Weights of a small masked image model: 15.7M parameters, 195000 training examples.
Rows from block 3 of the encoder of a small masked image model, named by matrix and row number. Rows with one number belong to one neuron. Each number is 128 + 32 x the weight over its row's rms, rounded and kept within 0 to 255. All counts start at 0.
After each neuron's rows are labels from the 100 images, of 14848, where the neuron reaches its highest value: "patch colour" is the nearest of a few named colours to the mean colour under the peak; "top examples" is what is common among them. Only what is clearly more common there than usual is listed. The data: simulated telescope pictures of galaxies. In brackets: how many of the 100, against the usual share in percent.
# fc1: MLP up (encoder.blocks.3.mlp.fc1.weight, 1152x384), inputs 128-255
# fc2: MLP down (encoder.blocks.3.mlp.fc2.weight, 384x1152, transposed), outputs 128-255

fc1.406 [121  88 139  75 100 111  93 133 199 150 106 167 108 144 159  73  94 147 148 197  93 121 161 137 189 175 153 138 133 130 126 116 113 105 142  55 160 156  79  97 158 127 216 129 143 139 135 100 109 162 127  85 135  97 143 139 122 124 132 166 133 194 152 107 156 142 130  99 158 107 111 131  57 113 141 116 107 124 142 187  58 123 109 111 141  83 193 159 188  83 183 130  92 163 154 183 142  52  95 148 114 152 152 187 110 103 177 150  87  90 155 137 126  88 172 162  80  39 113 113 134 107 108 102 152 137 149  76]
fc2.406 [124 141 156  79 110 109 144 138 133  88 113  96 128 127 155 237 125 121  99 153 114 145 113 162 145  79  63  91 113 135 106 108 159 156 157 215 147 126 140 149  82 127  80 113 102 175 155 132 132 138 106  96 149 161  95 108 201 146 128 163 158 135 120 137 169  86 127 147 203 184 106 159 185 145 112 149 127 139 154 143 182 146 132  55 104 153  43 106 127  88 178 136 150 133 136 118 126 146 187 135 133 128 155 116  93 171 115 125 181 129 157 108 101 144 106 185 127 204 129 129  78 162 185 124 113  71 121 167]
patch colour: brown (47 vs 16.6)
top examples: noisy (68 vs 30.2); many-armed spiral (35 vs 8.9); winding: clockwise outward (33 vs 13.7)

fc1.531 [102 147 154 122 109  68 127 117 135 163 159  90 108  99 148 122  84 132 170 132 117 118 163 173 111  82 150 141 136 106 135 130 104 136 150 165  70 156 139 111 127 107 187 168 133 145 111 121 114 115 103 109 105 156 119 136 147  93 141  80 123 182 210 126 166 151 120 144 148 144  93 130 105  77 136 186 159 170 104 132 121 115 138 237  94 142 147  80 150 147 102 141 128 143 108  88 147 154  86 101 131 134 164 138 114  67 108  75 213 145 108 114 132 125 121 147 121 112  80 147 124  95 115 122 143  91 187 201]
fc2.531 [ 81 128 123  75 136 133 142 135 156  72  81 133 160 152 155 157 139 130  70 140 106 178 214 164 140 128 184 173 150 122 122  40  68 108 101 132  90 146  78 120 143 163 143 137 108 160 111  73 147 154 136  50 135 158  85 171 118 149  62  94 137 157 107 121  67  99 110 104 150 144  91 103 188 151 162  86 141 164 136 135 178 157 154 130 148 169  89  60 118 138 112 151 127 182 107 105 149  93 101 134 125 158  87 104 122 116 134 130 124 163  98 108 148 158 174 177  90 145 136 138 153 146 129  79 135 124 130 102]
patch colour: grey (55 vs 5.9)
top examples: noisy (72 vs 30.2); merging pair (31 vs 8.9)

fc1.17 [155 153 120 106 149  85 132 133 101 143 130 128 164 150 134 107 140 104  99 156 161 187 149 147 110 168 119  97 125 139 117 163 142 108 166  83 123 148 140  92 124 140 103 236 119 112 116 137 138 145 139  73  97 129  99 145  69  73  73 132 137 134 146  46 172 164 101 115 170 153 146 122  99 126 195 146  94 141 150 109 169 129 142  61 186 135 128 121 158 195 111 158  66 157 174 129 117 157 151 142 169  49 167 112 140  87 161 144 150 156 106 133 124 116 137 117 203 151 195 136 110  99 117 133 167 136 140 140]
fc2.17 [133 134 198 161 137 139 130 116 136 146 175  74 172 147 142 108  98  65 121 159 122 113 100  75 169 156 168 112 110 181 115 103 192 117 136  89 138 139  99 151 172 139  34 137 143 159  98 125 118 107  85  82 116  77 151 106 102 153 152  49 126  96 104 156 124 192 190 131 111 175 131 136 140  59 125 191 133  70 134 114 113 111 135 132 121  85 169 127 176 166 113 122 145  87 145 113 170 120 120  63 128  98 146 126 150 115 150 115 165 177 134  53 117 179 147 121 153 146 152  89 123 147 124  44 188 147 139 162]
patch colour: brown (64 vs 16.6); grey (30 vs 5.9)
top examples: many stars (70 vs 34.9); star cluster (49 vs 9.1)

fc1.469 [143 111  92 135 148 117 102 125 129 102 138 108  99 165 155  79 133 145 159 114 112 161 108 140 158 131 141 151 170 155  79 126 190 197 142 124 104 147 120  92 206 136 156 115 142 173 111 145 124 145 147  81 129 153  73  95 128 143 160 108 144 104 147 122 107  77 129 165 148 161  74 154 105 132 131 144 128 172 126 129  77 201  60 192 155 141 128 155 168 136 115 188 109 115 115 107  58 122 121  80 173  51 108 158 128 161 153 175 174 141 127 159 107  52 114 119 107 161 128 160 137 127  98 170 141 147 135 118]
fc2.469 [ 96 149 111 122  91 127  99 124 126 141  86 126 168 205  84 125 148 192 144 132 111 156 201 113 156  90 160 134 134 121 102 163 145 134 106 121 100 135 150 127 142 157  98  62 132 117 119 119  77 134 120 145 128  71 184 156 138 153 121 129 141 110  91 159 151 148 139 175 158 104 129 157  92 169 154 124 186  94 122  82  98 150 133 114  79 129 185 102 161 179  70  88 152 118 117 105 144 140 154 140 117 147 122 137  93  94 190 107 126  98 120 233 129 186  74 180 142 107 144 129 138 158 153 133 145 131 137 160]
patch colour: grey (68 vs 5.9)
top examples: many-armed spiral (65 vs 8.9); tilted (38 vs 18.3); winding: anticlockwise outward (36 vs 13.4); winding: clockwise outward (34 vs 13.7)

fc1.206 [129  54 123 167 121 142 179 163 124  94 106 110 133 122 121 167 131 163 130 106 119 187  99 144  89 144  97 157 159 146 169 163 102  89 136 109 113  96  96 134 119 166 118  97  97 125 145 102 153 188 142  32  63 116  73 124 151 153  97 171 113 111 134 123 130 110 143 143  91 124 134 174 122 128 186 151 147 161 128  80 122 124 131 108 135 130 153 123 121  94 164 216 145  74 129 126 123 106 145 126 132 131 150  99  61 109 166 118 116 130  49 146 153  60 165 118 193 132 142 179 121 141  89 144 118  96 119  76]
fc2.206 [ 79 110 195 168  82 140 144 165  97 135 111 161 137 123 162 114 137 113  98 107 150  82  91 114 118 120 145 148 167 129  97 139 133 118 115 148  85  87 144 200 117 109 141 103  93  46 109  62 125 118 166 104 142 133 128  96  91 135 152 108  84  76 109 107 150 137 130 115 120 218  92 164  86 145 179 161 195 122 117 130 125 176  84 102 134  82 145  96 133  85 137 128 120 148 166  71  82 135 147 100  89  87 101 163 130 152 128 114  94 145 138  74 169 181 120 157 164 163  58  66 111 128 184  91 136 138 118 105]
patch colour: brown (92 vs 16.6)
top examples: round elliptical (49 vs 8.9); merging pair (38 vs 8.9)

fc1.329 [170 121 183 104 127 109 184 162 172 165 131 142 116  89 174 151  84 156 119 189  57  70 138 112 110 130 131 187 127 134 107 138 173 186 152 121 102 175 132 129 127  93 126 126 151  87 138 155 114 162 110 186 109 136 158 142  71 110 166  87 176  85 103 104 170  62 153 159 101 122 170 108  50  86 159  50 182 143 174  80 143  97 180  73 118 130 112 111 110 115 173 117  84 158  98 182 169  61  95 124 125  87 163 159 111 107  81 203 165 172 128 109 117 150 105 113 174 112 106 144 160 102 157 157 177  74  83 126]
fc2.329 [106  94 133 116 130 118 112 131 124 154 112  97 175 142 129 144 179 112 161 160 127 116 139  84 138 206 163 186 179 107 146 103  74 155 173 174  98 116 157 119  33 144 136 112  96 167 162 164 170 145 139 183 112 129  93 136 138 135 139 122 185 100 113 150  80 109 174 132 132  90 134 119 117 162 123 142 130 132 149  93 174 147 136  68 143 107 140  93 127 145  96  83 147 141  78 157 121 108 104 142 149 134  91  97 135 160 139 129 130 119 100  95 156  74 179 136 138  81 157 160 151 180 140 135 143 136 103 139]
patch colour: brown (45 vs 16.6)
top examples: noisy (71 vs 30.2); merging pair (44 vs 8.9); many-armed spiral (34 vs 8.9); winding: anticlockwise outward (33 vs 13.4)

fc1.610 [110 139 170 122  96 108 158 200 154 129  75 133 122  93 121 163  79 162 162 183 161 164 105 132 106 107 123 106 162  97 115 119 136 157  93 183 158 131 103 110  97 171  49  97 184  90  88 108 134 184 173  77 130 123  95 145 153 117 110 139  96 116 104 138 173 150 118 141 166 159 149 189 170 100 159 114 126 167 154 109 157 139 106 174 117 132  85 143 103 113 191 108 100 105 100 143  99 107 136 157 198 137 130 134  77 109 109 141 144 147 165 105 165 103 109  95 108 119  82 161 116 117  86 101 194 122 181 147]
fc2.610 [176 130 101 122 148 148 157  58 128 117 134  86  83 156 120 145  97  94 112  60  83 134 108 131 116 155 121  93  56 116 176 138 119  88 122  90  54  71 157 155 130 131 127 149 183 183 125 158 171 103  95 128 106 158 190 111 141 147 103 118 201 146 129 113  87 104 144 103 162 105  72 112 121 160 117 119 173  95  94 163 130 141 157 136 120 110 173 147 161  91  64 109 150 146 130 122 182 148  87 203 128 126 106 141 153 167 111 143 103 109 124 122  79 159 163 132 154 100 188  98 202 151 134 196 136 102  75  95]
patch colour: grey (43 vs 5.9)
top examples: irregular (80 vs 9.4)

fc1.153 [152  80 142 153 101 118 128 143 123 137  51 105 176 108  96 106  57 171 108 150 103 118 154 159 146 151 115 124 133 114 104 156 143 127 131 154 152 113 132 126 126 145 100 104 124  66 126 188 196 132 155  67  92 117 149  67  93 139  85 185 137 150 158 122 161 155  62 126 129 105 139 160  93  73 123 110  96 116  61  83 159 171 168 110 146 133 123 134 186 115  93 154  94 159 105 119 148 176 139 141  81 159  26 122  85  98  65 193 185 163 103 155 115 150 123 118 130 176 139 123 168  85 172 125 109 122 110 147]
fc2.153 [153  73 112 154 151 185 115 130 106 148 196 142 128 166 140 128 136 117 156 156 106  92 106  93 136 118  97 116 127 105 122 198 176 142 110  69 154 135 139 137 181  95  53 144 156 133 102 119  80  98 165 161  68 112 140 139 114 135 174 133 112 190 111 145 160 114 128  69 101 161 121 131 127 141 146  79 118 149 100  88 153  72 160 127 150 190 129 131 102 145 155 149  77  88 140 106 155 110 149 151 101 114 164  79 137 125 145 181  69 121 194 160 162 142 133  67 120 196 142 143 133 129 151  93 139 113 167 129]
patch colour: grey (83 vs 5.9)
top examples: bright star with spikes (99 vs 25.5)

fc1.619 [128 168 106  86 151 145 117 120 106 122 119 114 133 121  60 127 171 138  98 135 163 116 114 102  99 144 154  86 128 168  58 137  97 116  76  90 124  97  88 122 157 174 105 106 180 120 119 100 106 139 110 146  97 128  87 155  77 132 117 153 152 133  88 113 145 133 120 139 175 123  89 123 101  98 142 116  94 163 104 101 137 127 141 168 131  17  94  93 158 169 182 193 128 118  79  95 112  80 154 154  89  56 169 105 138 116 145 147 159 100 134 147 141 131 177 168 113 143 168 113  97 170 119  67 107 125 119 168]
fc2.619 [102  81 151 188 110 169  70  65 155 116 118  76  93 134 105 107 204 134 135  90 168  89  71  89 115 157 118 180  68  77 162 111  93 112 140 152 111 126 146 132 141 152 127  86 144 141  69 129  99 149 107 157  75 151  95 107 102 107  98 103 159 100 114  81  88 146 102 123  84 122  92 136 144 114 100 129 158 102 127  92 152 139 124 130 203 165  82 171 130 115 133  74 165 123 113 158  88 156 120 104 191 143 108 133  99 166  95  80 142 136 149  78 146 174 148 133 121 154 135 127 114 116 130  77 123 152  64 146]
patch colour: grey (81 vs 5.9)
top examples: two-armed spiral (46 vs 9); tilted (42 vs 18.3); irregular (36 vs 9.4)

fc1.324 [165 163 198 105 153  74  79 118 128 100 108 163  92 184 132  99 120  94 179 148 125  56 113 106 126 179 144 149 122  94 167 127 166 160 123 137  66 131 118 162 128 180 139 124 142 160 121 158 140 142 143 110  58 124 112 107  90 178 197 111 215 169 138 115 196 126 166 132  90 110 131 173 110 118 125  57  85  91  86 114 140 147 108 106  96 109  96 129 127 173 104 151 142 110 199 146 124 130 134  67 140 101 113 111 109  50 109 113 222 165 126 100  71 156 108 161 160 105 116 135 185 162 113 159 139 176 144 139]
fc2.324 [ 79 117 160  90 127 123 144 127  70 119 154  63 143 122 138 132 149 153  67 123 141 151 128 123  96 143 137 162  95 128  99  34 100 139 152 121 130 145 181 119 103 112  92 154  98 164 179 161 141 184 108 170 137 181 141 121 144 134 160 101 120 132 126  98 114  84 176 102 156 168  95 106  91 154  92 187 187 137 174 126 158 114 184  75 131  97 145 111  99 125  73 129  95 148 177  80 118 155 113 115 178 202 117 129  86 167 123 104 100 138 112  98 156 143 100 140 130 101 165  51  85  91 164 175  86 101  76 175]
patch colour: brown (61 vs 16.6)
top examples: winding: anticlockwise outward (59 vs 13.4); barred spiral (48 vs 9.1); tilted (41 vs 18.3)

fc1.30 [165  80 194 114 149 102 125 151 130 116  80 123 129 156 114 108 146 138 151 178  44 128  46 140  97  93 111  86 147 111 136 112 149  91 104 145  75 110 165  63 143  67 135  79  92 127 133 107 187  86 105 153 169  72  88 121 119  99 115 166 131  94 113 156 122 168 106 160 105  59 134 106 132 147 120  66 166 146 135  71 121 186 109 163 198 150 121 157 104 146 102 173  97 167 124 133 178 215 143 127 111  98  89 162  54  78 111  74 108 186  85 101  79 129  99 110 160 115 147 113 171 113 167  76 134 109 122  88]
fc2.30 [192 146 119 123 149 131 133 126 137 110 173 148 154 167 162  93 182 136 144 120 146 118  87  84  96 121 120  60 157 140  78 113 113 142  72 124 156 143 120 118 190 125  95 173 155 139 101  76 111 117 174 186 134 133  84  80  87 126 115 156 117 123 128 113 125 129 110  81  68  92 160 137 115 138 162 115  92 149 181 175 145 104 119 121 116  93 138 157 104  82 151  91 120  82 141  83  90  74 128 123 124 104 133 102 124 174 201 171  74 136 160 129 159  78 131 113 160 185 136  79  82 161  94  75 143  87 135 178]
patch colour: pink (68 vs 0.2)
top examples: noisy (82 vs 30.2); round elliptical (64 vs 8.9)